config = dict(
    model='spectrogram diffusion model',
    dataset='struck, bounced, scraped and rolled objects made by modal synthesis',
    train_examples=78125,
    n_mels=64,
    hop_length=160,
    input='log_mel',
    spec_augment=False,
    win_length=400,
    conditioning='none',
    arch='unet',
    objective='v',
    cond_dim=192,
    norm='groupnorm',
    hidden_act='silu',
    weight_standardization=True,
    channel_attention='se',
    pixel_unshuffle=2,
    widths=[48, 96, 144],
    blocks_per_level=3,
    scale_shift_norm=True,
    attention=False,
    upsampling='nearest_conv',
    init='torch_default',
    residual_init='none',
    optimizer='soap',
    beta2=0.95,
    learning_rate=0.0031,
    beta1=0.9,
    shampoo_beta=0.95,
    eps=1e-08,
    precondition_frequency=32,
    max_precond_dim=1536,
    merge_dims=True,
    one_sided=False,
    adamw_lr_other_params=0.00073,
    max_grad_norm=1.0,
    ema_decay=0.999,
    max_steps=12600,
    batch_size=64,
    epochs=10.3,
    lr_schedule='wsd',
    decay_fraction=0.4,
    final_lr_fraction=0,
    warmup_steps=250,
    weight_decay=0.09,
    adamw_weight_decay_other_params=0.05,
)
Rows from block 5 of a small spectrogram diffusion model, named by matrix and row number. Rows with one number belong to one channel. Each number is 128 + 24 x the weight over its row's rms, rounded and kept within 0 to 255. All counts start at 0. Numbers have three digits each.
Before each channel's rows are labels from the 100 clips, of 14976 (inputs lightly noised), where the channel reaches its highest value: "strongest on" is what is common among them; "peak in band" is the frequency band that holds the peak. Only what is clearly more common there than usual is listed. The data: struck, bounced, scraped and rolled objects made by modal synthesis. In brackets: how many of the 100, against the usual share in percent.
# convs0: first 3x3 conv (model.enc.1.2.convs.0.weight, 96x96x3x3, standardized in use, each kernel summed), inputs 0-95
# convs1: second 3x3 conv (model.enc.1.2.convs.1.weight, 96x96x3x3, standardized in use, transposed, each kernel summed), outputs 0-95

strongest on: one hit (99 vs 20.2); small (90 vs 33.2)
peak in band: 0 to 250 Hz (57 vs 12.5); 250 to 500 Hz (33 vs 6.2)
convs0.52:165119102146119110138161102102178144117151134128134178176127126151111129090125107116135105096112136126152165099104121115119117126157109120099151104128092147196117091096128186165104151146117105113148129179123139145151123112098142122118133123115120107184120092109133141117114160096119123120
convs1.52:105158111132141158121118130139091119100085115134130095091124107162165172146102163117084131128110110120092155128131133135127093161144119144151134126154136129059125134114139079116141130105091124138131099106096147085075102130146109101159132134160126118109123086080109126106133125114087112118

strongest on: steel-like damping (82 vs 16.2); small (75 vs 33.2); action: scraping (44 vs 19.8)
peak in band: 500 to 1000 Hz (60 vs 12.5)
convs0.49:140162135134142139151130128114146144105166134113140144150135124103122093157128168108144131156115165148099097130141099109079108105162112072117133071121117152160129134119058103072079113170157127126131144143110097098112137162111134143142122121124118159132120117110129120134177161123162132125
convs1.49:163119145091092130095112099158157119123114113173118116146071100148152142155097115129107144137110119166115100160128122131146174134133140110160156184158098143109132155110138139141107135148143141131172138132147132087119167100107129150108129134137117123129130156121106101149196173146100141106

strongest on: pink noise (47 vs 8.5); rumble (32 vs 8.4)
peak in band: 4000 to 8000 Hz (94 vs 25)
convs0.40:132162135100157129122149157152129153129106130098129150118075117087131042133121128147128163148126134090152136154105147117134135091126113073150132153125098129108115109134131139144098107149153120126095127142127113124166176156082116116172156134136113116092129120077176131107120150129108134138
convs1.40:135122135109124106098126110183136133147114099127155134114141090155121154087137109148126141107091120158093138120125094084140137101110159134125131113093119148128161112109105116153124137115099108122123162099153111167169109094056175161116124148132149112094150129135103139123125126205127122130

strongest on: striker: soft (87 vs 49.6); bouncing (61 vs 20.1); rubber-like damping (54 vs 16.8)
peak in band: 500 to 1000 Hz (45 vs 12.5)
convs0.6:181104144111141134115104129116132099126157127115174154184117125129175174127152146107128145113142107111132091148138151128110105137125137148108057107120108132177154101132142127098147118132125160125158141096124126160149124100087136111126166092163165136145129137142142146123072107107095108133
convs1.6:132127093135049136121111111135092154124115171156099077151109122099141109140097109068117068139124102129133148130111106135137150130132119110133152095170107121182126105116131118100066134131169153150098148131133116110128101132135132125152126117131128171107117119123130110105128129088103112146

strongest on: large (66 vs 33.8); scraping (52 vs 19.8); clipping (41 vs 7.9); text has "clipped" (41 vs 7.9)
peak in band: 0 to 250 Hz (100 vs 12.5)
convs0.88:145156124155119130148096100109144142168120154144129147140200138105073082119147110141086134128144145116108116172163113160141121120168119133142095131145134166107124112165107164135138166156093163159125080123102110120146086110126135095119143129122120152100103113125103108120107149088144131128
convs1.88:126158158082117124169093150145102174102132112158138114110131145123094112152125146123096173157099100123064149119083112094136132133120131167151155146147123141146138149111178117157109117095110138085137179127138151151109151124146101108134117165126116146133159131143165154131089134113137120108

strongest on: small (83 vs 33.2); clamped rod (45 vs 12.5)
peak in band: 500 to 1000 Hz (63 vs 12.5)
convs0.63:126124115148081149085071141126158127142119140124100131091140125184115138162130137134147130149126128110111118122127154133140090157104162155134114139118147152104085134159126131136060124097112129118122100115130181159148123138087107115096159141113124101176149090134115154100097123175143108118
convs1.63:111125134143125168118139088119123152135135161131156076138131169103143139130155116162158114049115098113140115123130138132133158095151121105086137142135150131169157165157091110111121184148154132130123149126143128129120117157178146129112117107149151104108152118055123155144151124140117126108

strongest on: small (83 vs 33.2); one hit (62 vs 20.2)
peak in band: 500 to 1000 Hz (70 vs 12.5)
convs0.71:119129115115083149124137154122175120145112108129089166101107149149138166120125143142147130118123100086122103137110127113111121132168084132095125133112103155109114136098091117111123151152131117129127142146155153146170140084130118193128192148118149108200139096134162138138152091120141124123
convs1.71:111130164167131132156122103147123131156141146157154114093161138149112122137146127122132118134167113154148103110128118143103163066081126089114123146088155125122138140158089108132109127171133119099130133148117169107106112141139125067117072102138165096140150107072138144102095122134120149129

strongest on: one hit (73 vs 20.2); small (70 vs 33.2)
peak in band: 4000 to 8000 Hz (68 vs 25)
convs0.92:076156159146102136147119109099127142089099116173100099118110125131152182125117110124114154113122151123187146137115084166118115128132097157121098166143105109094091171127131134147144167111134148175114146122128169123070150098139132111113103137128123133149147088129140122140099133116145153131
convs1.92:149122132141163149187165128126113131130163110132156108168165146101148138131128142139133128117150091091129175133106109142090092112145153128136141114131173128153105122162110116160170131161138144122157101107165126153141114182112120102140127127168100160096123156096124158087125166117123124164

strongest on: quiet level (73 vs 28.7); pink noise (34 vs 8.5); rumble (33 vs 8.4)
peak in band: 4000 to 8000 Hz (59 vs 25)
convs0.21:125122080114126133119136167117109101141161132105152113148094130090156125143157146095150138145131098108130151137141114120128131175121134130142162139111151154158195109175134130153114128154091135136158138094133121143133143147058115146105154114127132167122099109107132129100078107081088151109
convs1.21:145148101119135114115148064114146119105128137132119138119136095150106131120094143123154098148152149119128143129131133120129120147136101133124117124196161095125082077106153146070119101087192101111146113128098123125141124143194124101150106129167117133144133141119140104116178158121135147142

strongest on: one hit (53 vs 20.2); membrane (39 vs 12.6)
peak in band: 0 to 250 Hz (87 vs 12.5)
convs0.8:203122103145170101132118096106082165155118147107153148081118098111111139106142165146099124140115127116123147142155143100108105147131109120139144140132176142129088053154112155104111091130133113161176142135147133125157134125136156163124094100141120100100145135131126127118115132129126157143
convs1.8:114110135131089136145164104133137160109118120152125128143115118199154154167100134094120161137113115161149134122119125150122145112147131117124141078136135113108163129103187173140179159131122134161145096143114116138159135120137146136113144133105124186117120157114174108133116104109063104105

strongest on: size: large (60 vs 33.8); one hit (53 vs 20.2); rumble (32 vs 8.4)
peak in band: 500 to 1000 Hz (46 vs 12.5)
convs0.18:121122115148093108121130109135140170171137094094119114139080124138132212111133131104110133164105134116103161108151140121100148095116137121156108089133111127128160133120143116114123167143150135098120156187114156145129118118175132107105128133145176116055117159114135110145119155121136126123
convs1.18:155147161152105181103131130160104123116121112119168159124165131165155106175106173134129116119125112133133076132114172090095071165124101126120121116090133096125170140124159145115080151141120098126141088124130149161126148168105144135124138101091117156118130128120133148113105108111112137115

strongest on: large (98 vs 33.8); bar (33 vs 12.5)
peak in band: 0 to 250 Hz (99 vs 12.5)
convs0.95:135130152104152142133121154129084117110108110172167134129150163126150068116167129143141168101113135165090126163119114157130131183098140133104134129123138132150114096106114142136069122126131122159111118157093144122090116148105127115083069098117164137132139115147123107150146164157130151115
convs1.95:146129128106119147136085118139121114131158152114116164168137117099150076187121121103073133151130101107111138108148117142136125077149131131119151184157100124146121142104140109134119108108108179155159151145099123111184115131117095126142085136164120131147172136100145147103134124131128171144

strongest on: membrane (34 vs 12.6)
peak in band: 250 to 500 Hz (51 vs 6.2); 500 to 1000 Hz (33 vs 12.5)
convs0.36:132130100139126112117089138131129069138106152142158179110109102132126159172112128085119142139128163071128142130160117128144156155131173131117108157128111145099144120127129107122144131093113121127134189111169127110160142124142135115156120086123087095080119168102125102152089153123149118120
convs1.36:130111135154150103139178117130086131128097173151130119135152090115135100121100126122118100127117126136133135126151121144114126103120178148122164062118116136109150125150155159109151116119140122116139071139197115147131123125100147115105086172117158142151108132144096161113158110102145128191

strongest on: reverberation (60 vs 24.5); text has "room" (60 vs 24.5); text has "reverberant" (60 vs 24.5); rubber-like damping (37 vs 16.8)
peak in band: 0 to 250 Hz (51 vs 12.5)
convs0.48:115117135121134135123135141111123109107136130135141111164124141125181132120131126124116114159128143129138139139144089117095160160152142150129101129153137146128135169133140117089147080138138115101180111022123154135110124146155112124075135120136116226140133115109135110133138118131108133141
convs1.48:124140138131121123142129120150142122113141171117141126161112146080093152107119138140151159158135168115132097151126141159125144120117120126102123093107084103136108114113105186135113113145184111158094122187111111108106103126119154124143091134088127047125113116104118142149133162130151095156

strongest on: clipping (40 vs 7.9); text has "clipped" (40 vs 7.9); white noise (33 vs 8.9)
peak in band: 250 to 500 Hz (38 vs 6.2)
convs0.26:146103129137131141150104141111165128146150146123123134138134136106146107152117145109135117139138150131090159127095158121151162113146124100156086113128148104129180169102099120085128139144158112137158105096121149126169092146068105118155079142100129171137124109102074099154100114157166113117
convs1.26:101131080125143107155139075105108135133149098119109107091136088109144135086189137091113109136135119158157120138149101145108085133150108147128142113129126130126118081143147135113100133139116108106068201096127092144125120142177144129141132123119127126120090087099140110116103118131109132109

strongest on: large (71 vs 33.8); scraping (61 vs 19.8); clipping (39 vs 7.9); text has "clipped" (39 vs 7.9)
peak in band: 0 to 250 Hz (100 vs 12.5)
convs0.84:129087144119118108128129119136137128119137106100158140114187138101133152090169146126138137117126159134087159121202158157130124156093109129128092150136129085098165149106115157147123143113117157154079105180116116139102087104109123139088108104139104112107105139143123157106143146129146116156
convs1.84:158184134114185156136147118129128150135173173148088152121102102129150101180127132085114114122112137132118178112111129159143119104159119152155132132145124147156111129110125116152129083168090118146151137086120126122145131165082137096107098108162110164155157109137136150119142152132122133110

strongest on: striker: soft (76 vs 49.6); mains hum (31 vs 8.5); shape: clamped rod (31 vs 12.5)
peak in band: 0 to 250 Hz (63 vs 12.5)
convs0.50:113173160115164148155141137162138150112090113154136163135095119107131109112124087134102128113119145089126164081115077096131133136164138168104154103143147088118123134098141122092117086100165179122119145152118146123137170090118147117134121114146127179094141107164120123131145128141133121161
convs1.50:122095114133154126119126100162142096159098112140156162143124058119105120109100101126128111137176130118158110167140127130167168085131147144154132127137059082133132128136160152108114128152110155128153144128093107130156110116141129135126105197143095153151141122141121155089137115127147118127

strongest on: membrane (88 vs 12.6); one hit (81 vs 20.2)
peak in band: 250 to 500 Hz (39 vs 6.2)
convs0.55:089172128106164138155149130120106116106116121136122146118144092103141153107089105128107132092111132169160136126115102091152130141129171118137158146119090135139112130133108115128175118132116109141119139119162159115090186103149166084158130149124130136077172175166124133113127155112087132108
convs1.55:150131104166145117072155118136142140129130128129123127122108162132121073066128112108115126141145134146128107101124132132113109143153107169108078072088118106119116105079122118127119151129100123124104109118119099107124157118114124153108144095108124127126052158127146139084168110090134163138

strongest on: striker: soft (82 vs 49.6); reverberation (50 vs 24.5); text has "room" (50 vs 24.5); text has "reverberant" (50 vs 24.5)
peak in band: 0 to 250 Hz (53 vs 12.5)
convs0.59:100143122117132103084128121131085134143100121125098110135134085106121119116126144177105153144120137111138142169180139152176160119157124153152098131204109121134121102141171115170148174098159125112149132104128117124107173129117094107179126109117130128085107119117120110102129120113122135110
convs1.59:157144117078136104130129130130103114122127147086173154150082170079138093129121110150132141142144149120137152144117106123123140105152128117149129136127119105130163098089144142106100124161112147153121165092155099131170194079134115132101111149127122161164120140162120084091136135128157107143

strongest on: text has "noise" (54 vs 17.3); one hit (53 vs 20.2); rumble (29 vs 8.4)
peak in band: 500 to 1000 Hz (31 vs 12.5)
convs0.19:164107149134119093133114174099107125146139177143176115118093126122144137138121111125107128128142113106111114139124196111100170132128098089155135136146122145108161110175167166162150146121161158115112054150092118163116137119068135115125114123123113132104114125115146111111128119131122145105
convs1.19:128122141112143171146095147147100150108128100087120096068156095177153133145124131149156118117121111125128113117148078115100111114116138147145185154150145117085121100141100093091157096137146135133130140078099137124124141144177130123122154143151110156114142091169130131137112150120102095106

strongest on: striker: soft (82 vs 49.6); steel-like damping (45 vs 16.2); clipping (39 vs 7.9); text has "clipped" (39 vs 7.9)
peak in band: 0 to 250 Hz (99 vs 12.5)
convs0.77:128118091123161093137120121128160112182140131129112136131112110145106140134127107152183116133145107086128148159134154123154200123148145142171146126085139120116114146111119125091140141137106126127123143114108125142123113133051107128126131062105099085138143102136177121118143127135107147084
convs1.77:103136148136168130160194113139132098116148138131097183153158142115112100140141107144115187106137110120135142124121160150141119121127065118116153127139084111122129150082146105161158125126112130128129139138099066108107135092145123087164114160151140134141116101122123132113115147138160080138

strongest on: pink noise (43 vs 8.5); rumble (38 vs 8.4)
peak in band: 4000 to 8000 Hz (91 vs 25)
convs0.30:147151109098178155152131198110126126103128110123108113135105125139141119148149115132146191096114129167162153104103126145132142181132150114139139123120116171127100102116115128152104112142128127113099099131127089134123134174164150110158135113079110105092089102108120136080155139110120159131
convs1.30:157105136118109084116143143129140127138086108134130118112107115126082142056109138154159101148129144135128108137111129139119173156122077146141144107134142106118121156116116140118145128138161091113123105128177162137102100090103133195128147138108144124107069162164102118140142095134105101155

strongest on: mains hum (59 vs 8.5); steel-like damping (39 vs 16.2)
peak in band: 500 to 1000 Hz (62 vs 12.5)
convs0.0:150117170143120109124129100133134133171126169110126140139131051123121104171157140113125099099143102110132124140133218092111155116133122121137156119171137127143092117109107131109097097152145130143158118109099152144133112177158125145089098119117092132122103108095138135153134139106151148134
convs1.0:142140148130122119127101125115131124101122064117128111112109128164123135088141076137141101165135150132138107117141003123136108132130144112131161150131117119112120081139120093122147116122129116084122107168127163116134129089139120149101145124149120126124090126118105104126155142158121097107

strongest on: pink noise (44 vs 8.5); rumble (41 vs 8.4); one hit (41 vs 20.2)
peak in band: 4000 to 8000 Hz (96 vs 25)
convs0.33:146101142144150133144131149130116130123157158133163129127106113137079100109137156129173161131142128170097126125131124131137147136139132058122108117119108153149121136109109099107133140150095131114142145134085139048096105120117181133189144100127139149117117076080154149122149128138114151125
convs1.33:126143119134145085121129174118166117131159128102124139134129134124135176132123102119115107122133161111126074163068117126116132159145047142144138103131166092133100172152160152140104144142124132133143160116102107151151080142117107161108167147137128120112082087120130123145097137135112127131

strongest on: scraping (54 vs 19.8); ceramic-like damping (44 vs 16.4)
peak in band: 500 to 1000 Hz (37 vs 12.5)
convs0.81:111097135102190092108135129127109144151142115173116107149134109186118098129112083126109139100122106130163144168128121117139088116140123100085080121099150125133097115102137145117103132139125156145087127122156097157127171132162112117147141161149109106095138138152119128140135157131198135139
convs1.81:137173174164088143140133131102175120159144150130142154141138172106127140108167107122146157135121108153084104114139148123147165110091146151184134172116091117161124153168114105153119128077125142128128130127120131102126152128129106183148129135107137078140100167136154144135135124142112134148

strongest on: membrane (73 vs 12.6); large (72 vs 33.8); steel-like damping (42 vs 16.2)
peak in band: 250 to 500 Hz (29 vs 6.2)
convs0.65:143103107164146156164091133118137128148158108136114124122124122069057138109099119088128129105148140177141100136168143106145144119154155127109113120163117134140116144154159126108114117163151111116129093111152126144125136133078148192107148121097097092108117135108099122140127109074130107113
convs1.65:159136123094111115147135124128147090115130138119065098129171113138165139096141131117109096116109135111099143106138135084106098140132131120091119131090120149152110114085081136123110176166117143113106138155145146129108146117154106096139092084133165109133110160102099142127104084138177157150

strongest on: scraping (46 vs 19.8); white noise (31 vs 8.9)
peak in band: 4000 to 8000 Hz (58 vs 25)
convs0.13:158123115111119095121117137115123141102120139103128102127108122153111098127127116129147117168117106112101129102160065126117160122146111120157196131148120133131188092166170070118134153120080087096078086134116099137133127114150122150155134128130165150130131111120131122123109131169163123113
convs1.13:103105164151158092096151165136156121133125147104145123129119069107124133152124163133180154124136120130109131137086232126097139124165106100114137129128084117133087134147109137099146168150107105130096102121124133143139150128179121134110153120126138135144154129137119143120102150130142134151

strongest on: one hit (88 vs 20.2); small (79 vs 33.2)
peak in band: 500 to 1000 Hz (66 vs 12.5)
convs0.25:124170077099161126161134144135109121102121096079107156111170126113114115097083112114126141128122127103156097088147123141153137128111195130138111117135146159120116143143103105123148131175143128093113154080152150103102157129132094200124110121130143129152116156143097128158116129144122113128
convs1.25:114116112135161150121154125162145085138140058093112085112139116122103100110146156142116117133185136128112132105163105133092092165123063139124124114111108126124109084089098143121129137109099125122125139112102126101139125145124132127125136130139101112115101131081146137073170109106157143090

strongest on: white noise (42 vs 8.9); clipping (41 vs 7.9); text has "clipped" (41 vs 7.9); thin (high-pass) (34 vs 11.9)
peak in band: 4000 to 8000 Hz (66 vs 25)
convs0.86:118127134099113075093112121106157112124110121167107118144104122161149112090117118120123122121086111093165103154089121114137121119120174130110085151125136154098103191131140141142135147097125102159133143113102130119082165152135142111131175168142176158149123142159134107106127178124149125141
convs1.86:122169105130120176161140129142109129107085113098140142105156132119154161109143113174122177081154110124131115102118149044115119133145115139129110119095128096163147165166092123122137133112126156133093132100113138164137123141108108164090175118156122111112126129144151122129149112097125159124

strongest on: action: one hit (49 vs 20.2); white noise (34 vs 8.9); pink noise (33 vs 8.5)
peak in band: 500 to 1000 Hz (36 vs 12.5)
convs0.53:121144109110155156164150157159147141092115094116144126161168114112121085151125120158098141125119123106096133118095089111074086072144114113111144125107110130125116076125134125142177172134134116084145158145150142135131132088157122143122126160150129139123080148174143137104128146148160117139
convs1.53:154117135118146180138148104150161192165133128162152138141143160191137162141161126139141109106094092141118103166116151136116120100147140166142114138124138127152138146128143124126104114149127138136148145101110120133173099166099085095180105155139140136110133121092143110102133147174105143119

strongest on: white noise (54 vs 8.9); clipping (49 vs 7.9); text has "clipped" (49 vs 7.9); thin (high-pass) (30 vs 11.9)
peak in band: 4000 to 8000 Hz (97 vs 25)
convs0.78:109095114126114116142145116136100105125129126108140134131148111132135109073140100171133124155100142141104156145100130110167048158140127123091130138090103147158108128096115118128165142136160142201119121153144147112101106151156141130125104137131167120082113122135123091135160148164160104105
convs1.78:140108155128131133132090103120169162139148157135121146092180167163085158146156126130125157127117163150095096162169167142137165140090132141125102129109124137162103135107107083152125114116148125133118113112152132158153153134113113129081145125179088112146125144110175119167125125115104140106

strongest on: striker: soft (92 vs 49.6); clamped rod (51 vs 12.5)
peak in band: 0 to 250 Hz (59 vs 12.5)
convs0.93:135092131117163118121118148127144105087113110183097177115131117103131115124092113155102119126092124143090129152128153097091138111128168154097080135150149145124105168120131125125170093119145124132134189132143133144110154117130140197124097099104130093163162125127111135131111138133102157148
convs1.93:151182127103132149136173122134149120123136086122134087113169130139132135121150160149128142167176153145168125121149111127088119166099112131125081135148115120136100159126095151124065137111120124153089108122097162120126082120128121151138121121126089124165112103086109130133133160124178124098

strongest on: one hit (52 vs 20.2); mains hum (36 vs 8.5)
peak in band: 250 to 500 Hz (52 vs 6.2)
convs0.10:176126135118129124099097117116133131135163119145170133132136141157172127118108122127138134128087119138103117109139099100105142114101135119126140117159106102130146123162175142129129146118107129090140112097116104112124116106249104129085137153147133201149107116125126106116123109128132126136
convs1.10:108147129135115144123120162085108134103104089117145128158131128123156169151112125109112138159102171130158118104146130147088099158094094169132156106103113117131149133118128200114130175080149134119143113166117134140139137125112148145142101067156127165115132127118129130123137103087091168145

strongest on: quiet level (68 vs 28.7); action: one hit (53 vs 20.2); pink noise (41 vs 8.5)
peak in band: 0 to 250 Hz (100 vs 12.5)
convs0.69:103105098101089120120117135144130168175131116118100130093146130161138186110113141147116113101127135114170144081108073067113124139182132094134112138128134118119105129194115119128139144100132130121128131130129148144127168170139124143142175121090129085107120133142106126161133123154143144106
convs1.69:142138128121151189133131140161131102140150135132112136151163127140111124185101079138147105089136141122141105107170132103156114094114139085055094102118149129156129142099109138137066164136131143143131081169122120145164144138125147082134102144124127115123143128126133122150135108104125110160

strongest on: striker: soft (78 vs 49.6); clipping (46 vs 7.9); text has "clipped" (46 vs 7.9); scraping (43 vs 19.8)
peak in band: 250 to 500 Hz (89 vs 6.2)
convs0.29:128139139117153141106144130149146102156147145140112145183107054097116149120114141099116141125129164080142140155131125097141166157166141121077093131151117064172115144122137111088140102186127114147128144102156138147144133149142122095140125141124155142128093106128085128113108126139146133110
convs1.29:095120146138103117119139110122124170097102084124152082134128156125151148123136123148108136162111099164128169131109158148106127103125125133180119137133141143146136136137147144144154154115130115150084084098097093171102130136122136125171141109133150082156148165154140107097095132140067153166

strongest on: small (81 vs 33.2); one hit (72 vs 20.2)
peak in band: 0 to 250 Hz (92 vs 12.5)
convs0.28:100171071109144095125086093143136114104104132120079153121132131125168130128101143152113159154147127186124086094123155157092102159166121115100131144142152135123127171155088128138085161107077139125121132112166114099102139129152138131128142133139108165140146158155109140143107118130140131127
convs1.28:149120116124114145144102170125130104145158091123126147145108128144125118186105117124129117126122101139151122174079108145149126094135124102140149155138150139132141130061133115182154125141087166155141170129152121120102123158125141171133116100186093111154145147093121114139078128166110133117

strongest on: steel-like damping (79 vs 16.2); clamped rod (45 vs 12.5)
peak in band: 0 to 250 Hz (39 vs 12.5); 500 to 1000 Hz (35 vs 12.5)
convs0.75:152094108119140092118115109116169121143160142089105135173161112109135114132164141109099113115132140152116145154125181081150156098076089113154143154135115090186136113117131140125132084117126140143102132121119141093108128103145125135143174168116107120091139111093122112143140174157139150118
convs1.75:101140124141140163111155132107032132121150115071111091108132095128161106081133113144130112086142098111131130128144114093119144135115142108106149068108137133072097069149117126119112105159132163138094127130125132139109114144116132154132132095124113123151082122125132129116121137136153114118

strongest on: rumble (53 vs 8.4); one hit (46 vs 20.2); pink noise (35 vs 8.5)
peak in band: 4000 to 8000 Hz (100 vs 25)
convs0.31:141096151127135126088093150159142106106117132113093141117140109152126132145090114168176161145148118150129128122121130173175161186150150136118111112156125112107090127146114145100160134095119073072116155132115130135143118154095139150117138086106113123168144091124116136139092125126135145172
convs1.31:085105120145119131106131141168101122097116145103143164111113103182126138109112101136089105094094149113170117142110164131150240114145110114113123133153142114105151131105167157140105089127141127136100159132121117134134106144136125120137101145132099135128122125126133121114096104121099082122

strongest on: one hit (91 vs 20.2); striker: soft (82 vs 49.6)
peak in band: 0 to 250 Hz (42 vs 12.5); 500 to 1000 Hz (34 vs 12.5)
convs0.9:095133124114160153145090137142147129102113123054147115083130164117159128113125153112099075149118112114134097140133126111120153163139137109125133127155166135155149130171146119138124137113148117112119111128130088147129065134136085113142121121154132151158125150159124163147104160063150109166
convs1.9:159121124093148161165144120164162137153103144138125137135135106151169083140110123061130135147147161159146118154138117112117124114164125133124193131147133128160127144151181180137112127107117136123143156136139101131187153099108098127149104171152085135118137149119110134145109132132098147145